From a checkpoint of a small self-supervised image encoder.
Model: 4.97M parameters, norm layernorm, moe soft, layers 14.
Data: 145000 training examples, 26.8 epochs.
Rows from block 2 of a small self-supervised image encoder, named by matrix and row number. Rows with one number belong to one neuron. Each number is 500 + 50 x the weight over its row's rms, rounded and kept within 0 to 999. All counts start at 0. Numbers have three digits each.
After each neuron's rows are labels from the 100 images, of 14848, where the neuron reaches its highest value: "top examples" is what is common among them. Only what is clearly more common there than usual is listed. The data: rendered landscapes of hills, water and sky. In brackets: how many of the 100, against the usual share in percent.
# fc1: MLP up (model.blocks.2.mlp.fc1.weight, 640x160), inputs 0-79
# fc2: MLP down (model.blocks.2.mlp.fc2.weight, 160x640, transposed), outputs 0-79

fc1.423:510482591518391517531475490500644505490466544419432507545483594503455493533572493547429450515487405404546550479485530505427505616521424465481560537405544578484384467505478474491487431448454501428492504405535580486561524478574535474493562495
fc2.423:508587505504520512631519516487505572532519508471548556516523502485523572492477432606575490623546547476496525480477517521554453444466512437512537514564507399483519489481542528445501487496580525577533524621477422563536496532431432480610410607
top examples: green hills (43 vs 14.4)

fc1.333:442491530525492580506462505505516532502457470403520513518592497563499463483541499446551515516528512526474562490505460410532510535477404449616497491452594454473520523467595529467522553552514484437442492474581473559454433391510427520441399553
fc2.333:535448445547546519544567453496449528368502604593549454511465497538541597490528559496506451430549551499533458452398457543456523489545539482456493509481546486544485458482506511478425570535478528465572426540484455537536451601510571526482586525
top examples: noon (57 vs 25.3); snowy peaks (43 vs 14.1)

fc1.594:545464483386530422481436487516596533438570527433535555505506522545534576511509571481487458489426525468483494486461499429487538528466507511572514578479524418388492537619534534472587533532558499398498520501475460539558514476558550430514453536
fc2.594:515504555645470495467489455471408551529408517544487535531568479450517476473480389446489492527485475490448482582549521513484450467445525400401548452451418510501495490489499464466496461395435393514479503478370383503451465549466523481437459509
top examples: purple alien crags (79 vs 14.4); noon (71 vs 25.3)

fc1.620:565561560533516557478467471527451505484542511542436557564522525475495445520564473605498466475487499496533509507505564438461518517450483493565430544564513432503519505416490537503510492541511493450579487467551584493502371435532549603540443484
fc2.620:504333440493456539517604491506437485454421538414464456539437590485517548471517493422573433470607456449521452462527364526516459463557566481465533586574520506539473521531507436482430624460455500620484475541550472485467556553473525595524529566
top examples: desert dunes (92 vs 14.5); noon (87 vs 25.3)

fc1.80:498521423511461511482421392518452491449527524598468531525439513533581489556498589499541476494469444496521480417459486500531493474431391486441520522531512482511499520518553526545542511499455417576476290564472442521493511430551461488403507419
fc2.80:457494439453425459541524458507518470539435436454476569457455446474453471450483415551448525508513504443494482519538500461449465456482487554519461501560602389567547492504571467436462513574494516465492589520449493480535449479508526393516527461
top examples: water (73 vs 44.3); sunset (58 vs 25.4)

fc1.577:454358446482535473569526476536427449460450480437547458567510478513513559519547435464525471431502432475558521461572478440496475547580464392489449512427530475451442518468566482489556490452469441427546460499431470581472480500490507437470515591
fc2.577:525560502519513551519495426503540576400530497495593568503514493595556554486445521505487465445515572558402536507460595492448487504478536576536484513543540412463439553519520479489403472571497522570419517520547520480597557519578478477498470597
top examples: sunset (60 vs 25.4)

fc1.62:570550438386562505518518477510488567458520502516481551599530593560576474574530452499527442491467377545499470590479464532538476488533553564567488532468614502575538583566537521584459453434463525541595417577514530572516513573484485477501461467
fc2.62:411487536555449502541458455448506471548477513456470455402533466493459478418514481593436550469549505403550485453527544545544471434458468373446500412494430412538485490516482492393479493516522557483433632483484438496467474459553525396506538520
top examples: night (99 vs 24.8); purple alien crags (64 vs 14.4)

fc1.366:456536547507543526513471576443463512428573590436470564496579534493445477499556512537449543514561474384562498463525486531430548401493498449521589553544509512443375478367560528516489446468537505475482526480475580434492478446537573434507490507
fc2.366:503553447520590536452503553575541479445491549475428554458499515501518553402523465459506488527542577396442426413470538493555526411487484430557488537581440518449551493539422475540614410460570486552519582534470520455540481519475501450542411476
top examples: snowy peaks (59 vs 14.1)

fc1.177:532418482387357527572511438492533585488492472539564453493471579507507502518499434450558524492588501471545471618480434408547476446555503537542520517610476503471547475542495548503462547502497471541451499452412469473496419451472494548457534525
fc2.177:494478481598623471385513470485501486459553487505419511585460485500491512523495588535496517488436481587540500500496483551489500436369443531473440529502510530571478539510534471598495485549490524493583456518627434549399566510526552455505552530
top examples: sun or moon in view (85 vs 8.6); sunset (56 vs 25.4)

fc1.59:564602494497427490485516433531435474412533511483563545441561507562524503508476484514460519557541408532456478532412390474449569544465451518487542576469511544472513462507547456559437423414524411454518528529492492559451472485499441565430516477
fc2.59:429403412498543503534501540478536493529445540547428554448454480473479495499439455495487481420413473470559466441557621478573458403516548419509514429516484394540515543439464567443518536533515538525447471479444541420649470459519556438529485501
top examples: sunset (61 vs 25.4); purple alien crags (43 vs 14.4)

fc1.633:521462484501480539381459487506526524559458448570545397447585546611546559454513472439406570472453505482597439432521390455394472466539425491505513532450459542550526453437479506424512555539462524515477524580551423532470559481507566577484558526
fc2.633:447527545432477467477454430499509579399495556535474574552500444482514449509520416489479500548638551540437597481451536488482452475451519531555481488461576455546474515508514566515397529529444511397464503484543505419467462488472492496489520556
top examples: sun or moon in view (76 vs 8.6); sunset (71 vs 25.4)

fc1.435:487452461506458535574484485562575447503518481444507460518545461469452429485502614578437535484482563508504515409505450450560444439578495489416579503480452533532533502498561668479495468481487447571452508397437504482459529410451557503450520521
fc2.435:608558547529552493470507476501523554516538563519463481522560569593548612557528401451682452546481543507498482473402503582548531502476522517563470519546544577522493492574452451567548567496539566400590499507598571551568525502507565508514530493
top examples: snowy peaks (36 vs 14.1)

fc1.310:512468523531434438529515510449443488570465489432530491476485485477466528546533454542462479532497489452455488515421455531492522472516512388499433554450522507527630573491613491606502441529482563393487494387552539407482452575490508533502468428
fc2.310:529536507489505595483389397453525461483540495499437505525508490417545421489430554459555490502432464467531425482527495540523460533566476521465511380456423507454471525444414505515456513492486474532562563533486397494466568417516497554511550490
top examples: high relief (63 vs 38); terraced slopes (55 vs 14.3); noon (54 vs 25.3)

fc1.255:596452572526491489483459455498562463542528544506564552536460482451606466616485447509496598501548488532558507473543406468442446480572447463543485596431507573495379446533492547444489436437525525434442492517487477443526467455441407590526502435
fc2.255:533612475435535486496470616482524540527486540462524455426506613550572554461530555615542456577465542485462528483476491510542519510523515384530500540537479521547523594531471522564535538472505515606541495503493527546493507499574490480516519589
top examples: purple alien crags (42 vs 14.4)

fc1.391:505538492481527420486503565452505416530550576522538595569573498505573506481448475499452511566449474495486521520607484513577606557529565540539457525477501488525563530510522504512482492458512439401492535474568502545518544501506512489372430565
fc2.391:504437513529480488527527515424501455556481456537479479410557531489441466565550564586440504439575423512466429529490471501502464455557406504625467438534580507504426450488410494493494483514561486542469524469465480483390459524475403551532370494
top examples: clouds (94 vs 61.5); noon (88 vs 25.3)

fc1.466:567467444412486472509419464447496493488509432520525502533461442521461559546491531534420534483572506492494480432567428519411431447498481479474495464390454382578502486391472462458553552425489536482446441467581438503483447481400581452456504505
fc2.466:460498454491494432485516456461500486503452459518555515536492451497504465406547452464571421500459421526508429629483541416517446507443485566505557558618400542515436503524529505640487560481506493461516522407475404579447608433493448466489515450
top examples: night (67 vs 24.8); dark volcanic rock (41 vs 14)

fc1.40:571507566471519498485476448421461449547494450532536597566522452527614543478484526438475612484605598484520557488456548455443458529547560505446455489457535443531457516390503499544447546510488501457477465508541551513509601465453481485596475521
fc2.40:435447515503483565508469550563504532513400590507461421466477502479464404518488526469511422481422395501491450501571471490462494583513454475496553476523491529517525482423403503403435500476461587537552486457583499518577439454512547609460491399
top examples: red mesas (87 vs 14.5); night (70 vs 24.8)

fc1.498:453531446493457513507477501493537573362378526498531524447450500454373543533453548477491541518463489402426531504481445455520514474513516429525445503498540474513471566480501471507565420520525496558467507430550488488538512447487508560551513544
fc2.498:548505526452558541447409417493441486628565546514522408401480514467519458488591510524508504383542503559531491418342465479506476383511447508512441494471488501511615499505405496420482526448483464442556511466530478493437500489491496439469530422
top examples: overcast (66 vs 24.5); dark volcanic rock (59 vs 14)

fc1.606:448389509503474473557384535519479522521577572489372570564496524451567466558552440520596538521544505540576496511545484579602503523570429531466493520565468436525512445514491425425505480525474575619532469429519415488530420522559608474456530474
fc2.606:574554512505526448408566513463519481496463495492572446408504486458577506506457581525467477524465466428506530530475535395466482454450565437501459472440541486500483522473482462626467493477526435462496488496509469528467478406430358527465525455
top examples: fog (68 vs 29.5); sunset (66 vs 25.4); desert dunes (40 vs 14.5)

fc1.284:435511545501502522516379416444497608477524500513493502536516467430444523410456458556409583568518406476552574497530337586449528520429451452475540539524518586506532490510472463527425483547444428548548569524569480466430540479479529503468460522
fc2.284:515379560482525506501519593504500455498564488526462538419437530479492453495531487435479489491472573448433477471467554470519461533472553495484446572477551399468509509544541456508522482451540527511489458623473398556460493418586552570437465479
top examples: dark volcanic rock (59 vs 14); overcast (57 vs 24.5)

fc1.551:456440415477542553502538498499529544463394393513503456492523525582473386557477559477533483532474579466473508564446452411497554551483485412482410559456580474473631523512573471520504542436545536495427513588557504491559550534456523579477526557
fc2.551:423518509428443573505476455503440451421500495525433592501458507452490494414566573562405511504511499524505516463505382561482528476517495441480502567518471431558531482566574517592468485577435559532610435476435550464441459459514459443526464534
top examples: noon (60 vs 25.3); purple alien crags (40 vs 14.4)

fc1.596:372499497532535522561473497484548525482564521412517557642521509473503546463443443530488456488529553518522498400536504488558499512391549439474511428573558537503522418494565433523475453443455551481418506534529531452486475483432472484535568566
fc2.596:514604524586622581522495487555559503543547533531393431555479497564475472589514500447567504511531519564599570462475525493480450467477552458507416463529552587499539444476499530493560447583455556483553536526493596430610481462549550524625414532
top examples: noon (54 vs 25.3); snowy peaks (45 vs 14.1)

fc1.573:453392509499426498466471498531472503543476485526580556551544536402520544480423509420540430411598483486501486582424450540502509512496459457411533529593575575473457505623446483463461538517521534419494457496508418419571425425468557489557536488
fc2.573:592572501512490409539563502400454489497483475537519526477411533555479474523572490533443561554360466601546454549618475434430532541450420495506393483427493424507549459329619521496532455466428446478490464472491532491378461484574452506520431491
top examples: terraced slopes (34 vs 14.3)

fc1.203:531476564598515515496421394578503477459481589548477472461525627497565481422425434491459465541506442471499442546516515444528575416446499422514457576422554509420530487498506580526422485503461498483506577414613506466567528497493546471463394401
fc2.203:472561427437498565583529546435487473501483432567427551491412447523421542567577589458532636545547579423539524383460490541465438509470494477473580546507417486558564506564458481422570512492554501550472388638439484550428458482442471481537563559
top examples: sunset (63 vs 25.4); snowy peaks (43 vs 14.1); sun or moon in view (35 vs 8.6)

fc1.572:530409508534537530504470446524469569380424480495513482527614410535503533501576522551518518452564516565577460455511520501494450491516446507475521502414459373532562477579546402529459545479555574473526538428619512470471474523461500564528529572
fc2.572:487490387474561550475392439414504503431485471503577620415480462545423449480508555500505504502475479470568571515479534456453452535478369489497619559504492460532527491385508542542522589469436520522469546463542437544520454446498462462457510555
top examples: sun or moon in view (29 vs 8.6)

fc1.132:477413451574534524498538503519549517469471507479554466514474466439516591411504545411439481560477499455397552534490437460473438526547574480578415531508410557512497496519470439451410469547533489547563519471554484519523563435477594521388577478
fc2.132:506549404508499497383529453567485505538519606542383510448440586539467595472651506623598509447477441519544537446474458474503438460540447551517551488499536445592563442597469544473478541520515495447499498473519507469511527470496513462442579459
top examples: dark volcanic rock (46 vs 14)

fc1.514:447459581480526521523506469501497531487575465489501440501548463473538512502497500365518473499485543514536483463369544482468602431337468516465492470550502477489503474435469524561460447529553542428514567511559406542542415469518502461425431475
fc2.514:482467450479531465411497501591470463486474485556484547467534526551496516505518546548440596493544428512464458499531404478514447498542551417513533522471455478483461528565557502455520549442534539513518490456534620511458528524391469540519647502
top examples: purple alien crags (82 vs 14.4); noon (77 vs 25.3)

fc1.499:474512448508540482556586457479472545544471587497542540505531539469524575448529478555502465508511449531498479509431423518469574515459583405460413482549460497535512431498448609512498492536403461470491511416560478561410438411449462610531556477
fc2.499:471549544492489485492537567549582519449517408441517468445515482538522460531505564446391487395533498458437560424515559524495501406470454536542583596463455523440580526535507401473468479455526460447498481527404521454539554543553411504404461542
top examples: purple alien crags (71 vs 14.4)

fc1.349:540489528513548447533566541488458542560481603551597480600543518499466602554537528481533514396530513466440456568619461472594455437464468535520468516521588556565526517487499427514656630487560560430513492497520502542474536551488480556484511520
fc2.349:536517524547448470573664485505408441611618516441476472523524461465497506518526446487460506533523547467486375505450565526521454516397582479518532649480512472483470464480478544495535548471512480527490495543505502530529581524502485526450354455
top examples: noon (53 vs 25.3)

fc1.556:499491479569535541534475585565506427524439540508577509561510422518473500556474452516494426499437471463509485514375460563455535466552434438456545457576466519503583451597429559488543469530533497447421511451442474575548552532459536548487538484
fc2.556:534449581425439457457533414359466529410495516529478512448543481508502533488514608442444550510454553457480473508546528429507483487421476480513419532426436534455497530405531476452483529434445421478584550404491501439446504456543499516473457431
top examples: green hills (37 vs 14.4)

fc1.44:593539513484527434484413501471440513503488457526480606609456591544538463408467412439503490439480435496517499486457439403506518504437508547491462456553499450418497470506569474552475592449556502385503433539502509447469557429511534532473472420
fc2.44:425475465498404521617522454479577562487415514445450399430521463460509469564571480537515488562485504487484557509530501437459468531451519362409500529477517440518481452464447535438532407436513563527465536479446450535564454552475571407483496542
top examples: water (84 vs 44.3); terraced slopes (72 vs 14.3); noon (70 vs 25.3)

fc1.238:523514512492549563505483466501579498469466493472468515550422538475582433475501494501481551496562431370449497422483517559515469419500472548484437479456530503509557479568447478507370530427540583484499477451510422459486501424523475543529456385
fc2.238:465449439496471508459509506536462397467554486470477450469562603515464466571502498435569450445461453421551519475510449501498570539493467539523520585569401520505410456417456488535434506557407547546490547576528492479494587468542476546492539490
top examples: red mesas (47 vs 14.5); purple alien crags (35 vs 14.4)

fc1.31:609521498515475535504467597451525507484581489536536523599583486551552486508511505577507459404466487538479498488456479496460456439532558462533539607551509574538516470396600562555527599531490533514484383478467473518542499551489541556444535496
fc2.31:487443546478482533572542453533494526585434624581484537490447506464480550583483480437504539517558543536573564528560574496576549525560532571522527450507508453546504627530454491496649510492579564545485521482496576490544525477565476578572536442
top examples: desert dunes (39 vs 14.5)

fc1.23:608413607489576568452486513412518503444455443491557508608448477456510510561581448443520511473553522513562505563475467552557555405504470496565426586611517510591479509523435498519540476512446554464466417551482474567441401529560563514469515629
fc2.23:512536542625451570451505514467466495455569500567484499551455588658504468485548587482536448477456547606579491452522556469520471489576503576479460536365541467455505575520538515571481554474543499480510580488489489487497424497528605450458517604
top examples: sun or moon in view (51 vs 8.6)

fc1.479:576441513528505545548377517477512491465558533485439525469548530542528558526583551479424500343482503492530574499508477471423486451481526398516496406475524489536559473463497590457498509444376588410506602455549532459462511482494568522448523510
fc2.479:469622508440571556495459539532483501531448517466528582521557450493439504503427409533506431560541534453503509529535480556561483563509522529531725547433545513465529468487463420537496497434505497491487472499486518508520436461531413439492537483
top examples: sun or moon in view (53 vs 8.6)

fc1.580:604461547544482443526419562517491556491478530451477536581547588504547468519500446535602533373615413518461591560547569489475468555481529438563590549548500527571515540471584441530467508526569467403527564448531502551475430462510534545584554512
fc2.580:492431474463553466565530513536421596508479481498492483553420459532500491551413486443449449543439431502507513524548495458539454547462554561432444499557534536528475469472510502451439449539384475513452514429482477488495594448604394546566576622
top examples: night (55 vs 24.8); sun or moon in view (30 vs 8.6)

fc1.146:497456505638481481513511484543548402457581591458560472448551541472496486455549529562472424508533513502508535482508456535486538416496519522492504472458415448527554461496425522548450479565509504487444496455506547496620497546575498516573559392
fc2.146:516435460453500442490438480512474518501423497480457475542422455411485442534476501384469541505448455519535406495532529467585452477496484410460442533470534548489393586475559525356561531412487442524489470542455525401396475446420539532433463496
top examples: water (77 vs 44.3); noon (56 vs 25.3); terraced slopes (33 vs 14.3)

fc1.592:507529482451529438452478432534516476551539492501479433504436483552563593528621524536444505472507525468617506480475446514484525518509522459420620474479478487489464506616485544466466550574508509463340606523509556517477546478421513492464549529
fc2.592:531494578533540414475495492584575524481492554574476535471393508513404559411413441503428478557597538508462560527532553481469545500475543609504469494560432458429496549421476495503512501471511534550436601526552495517542409500561489603560384492
top examples: water (74 vs 44.3); noon (73 vs 25.3)

fc1.402:559578570489468451499465567448564525518496550512503515462545529530499518594557493545531559472570510452479550457409431434512467419446435512440441525541497470544517597491509529615516597499569513453501502522499495462478451467509508567586559466
fc2.402:455600544476604504493456465479491543431552457446475468558504501440525451448498524535470464604477494417469413534533477526517444515553588483546503484500442497477467487498409417456366537455405518537505544577486443556533551421493525538474534528
top examples: overcast (68 vs 24.5); fog (66 vs 29.5); dark volcanic rock (42 vs 14)

fc1.500:470482490468486500471481447495437491428458476535587520563464440614436557474498529510522493413501591430417496451453479482497530490530430425518410573476619426531536450433484530489597584515505495452539504399522479496433423501463544463497524501
fc2.500:477426436491563460469557415458472472435476564472527525444488531470515521529489481510417475515495478524474350584473499477445425432503440508543548474505427422428471480435570464514551464516487476490523478492474376518490495417473481416401373473
top examples: high relief (67 vs 38); snowy peaks (46 vs 14.1)

fc1.325:589441552463512567564539372481470548477456444517458480540492467546463457444559484489478521524474473463516621461443549416460482527368455434550355483522537463512466473510550532490465485466540625464470501501601419446479518521472506618457477496
fc2.325:501535474453471559470466491511451403396475494497390489445442478491517464518497555434523392469519437440492483467491471425471527499573528470464603478465489523561482461513448489487428589513506455661510533571471533562505394486408503587532560470
top examples: desert dunes (75 vs 14.5); noon (74 vs 25.3); water (71 vs 44.3)

fc1.141:549481515494552503513456548495499454540570484566609433531481528477511519545456537470446516490570514472566482397437397479490512503555526456490495483462400509479585497442461572557539428487395510475491469416499509450543546498484462571558501492
fc2.141:504513435495504476430466467452519473436469612604473423479520483481518536487616458482517572425484482454477483506375511417530455552484532501519449576429461558562463506456405439446476529522425496373483490491534525452451426494415524497445564458
top examples: sunset (56 vs 25.4); purple alien crags (47 vs 14.4)

fc1.200:546583531443470551525471583423542534484483528506545529512458503587559528599542474540497593528485450537525585451391436498442473433569551431531467495454477498527447516537518558589528486430494541561451595441447524445550458420478489601520566493
fc2.200:481572523509554427435407473499501415520507445401524459419579551498439485401426571578488455574542503504450477481435438555563452500516530437533484500531492575561544524518429429476512594501474474454508467554441480547488487484480548441547493534
top examples: overcast (65 vs 24.5); purple alien crags (50 vs 14.4)

fc1.274:536475491566477481533428499525582584527534559546489534556592505452541528536527495498483476436568445508472454502449481638486563516507417527496485437513471524477614516435498477507475445507486492497562515381524546528489488408522399406531401520
fc2.274:419477444496510548598444491452538408541505420497546486425466515461609528509450432511446526527489572570558529456507465491448573502473519527552466587481529530590451606531501538525621513576541488487538463535503463500497537515540561423529495480
top examples: water (100 vs 44.3); noon (52 vs 25.3); terraced slopes (49 vs 14.3)

fc1.299:499579491530516492468512614435508616551513572520536488528573501494433542538563518441542497391511525429496525531542441497553487512408572467455419613490513560498514491487442448466520624521586483539450522535468602510504553520492483554493447544
fc2.299:534495527557483526588642419526546396593552447550481443456467596490487532541523493465507549564443471557489489399525511501556497484552539519501519565495477566518517457489406557477488449464503527460484526520432494368626504516476477497538479465
top examples: noon (55 vs 25.3)

fc1.66:526442574465504460464438554543552629529504393414464575523475581520491506486476414466381489507532418502538458516585477477573472461431454421454407566523502559501481451573419505568552536522479453474419457489425493509455532489523482458574492420
fc2.66:525447463573472450514483602425521571449491450553418455588459531531472450572497432450483623492405506496571583567558552571531418442452565528459464509548451599550448416458554552483473523509498474500552564426560432446534584478498504459567643464
top examples: high relief (64 vs 38); snowy peaks (61 vs 14.1)

fc1.133:500440514563512470533391583512592622428524508447479501595378538566479581555510470529404422417453469456546562535538634489532422447465500434483422584516486535519450517478446516486565539494526562536496523452499474478469434550519491412561518461
fc2.133:509491457532444479486416466460507541484490474421418443538492466528450548502459396334438559490429532437567543407461425535490459375550502505440518457551439548425507421459549520491524444487425458485496478534532456476537501496485453443553569436
top examples: desert dunes (35 vs 14.5)

fc1.532:460486546478461563544443468448410503455574428578609425515513534539497482465550561487465489493474548479479471545555524507422426438493428464405410531511487465515451473461532499556448455501505474535452482400530525451543500473549512529424471413
fc2.532:529490487519507416465474459600591586516422404468552523498456535514519444509516498559596603475436470517487539393491533490552507493522496555437511522399429476535440643576476506482524422574535534505529525600462497478517515493486464468528544636
top examples: sun or moon in view (83 vs 8.6); night (54 vs 24.8)

fc1.597:528499525469564474518481412505462512438397447479575570484450520448554489596577463511430521464518484443526518541535596600481468515427481446525552478483503524508510457475475522420580491487569546549491452611565497532435497490535503552477538490
fc2.597:502384470490416562481382507524482451460596457468387501481486454520486503505478569507616461499496474393530516387479401443402476484541513556503453613495479430513433512482502478563418514513466585546527522438495526492521541446494484512489507533
top examples: red mesas (72 vs 14.5)

fc1.260:541483584562566477494616536495522536543517602564569398497495534465514617532525481477461452397527545442480487479536450494455512483382470492508425505580590461547557470530456534461528522498501504504445517479423512451502490464499521483539509560
fc2.260:429544502485452509519581433560489530517543497449485405488464442449525490495503491516546575547517504471473495475458497518510442538440579477398483549514459600526466525514557445452553443562468508521520371602503594447564601536507502532551430518
top examples: clouds (98 vs 61.5); noon (69 vs 25.3)

fc1.180:611528511477480538474519428389513545475472475477558491599492482512515508452502512509448504476455537497473521480522503463525523541393470476454499458569475561445404514509485480463379487455419486534454542513510456468542527490470481648433492409
fc2.180:438515493505516512487468521572515514473592497446500444432453510434404531508554454488463506488592537603536513471424527447547479478562463467565556413503513543508489465514507606494560478509590454426495479501592515456539515564428477553442638551
top examples: water (100 vs 44.3); noon (83 vs 25.3); terraced slopes (47 vs 14.3)

fc1.300:507488473562391526451473463478550564540481509589537492581551518517570451432578553566455527485599449424488417498577556538469536533470509461543528429504428495426567449445535523554542568465486460420510577528537460478356500476453460554447495493
fc2.300:472470511434486409414482587483545463483412521490463534405526465459507462481471495558419455443500409472569445533534504481480521487596406491614463453508489491541532474501462484535494505573482457512517506481544409519427436560456408454519444470
top examples: clouds (95 vs 61.5); noon (60 vs 25.3)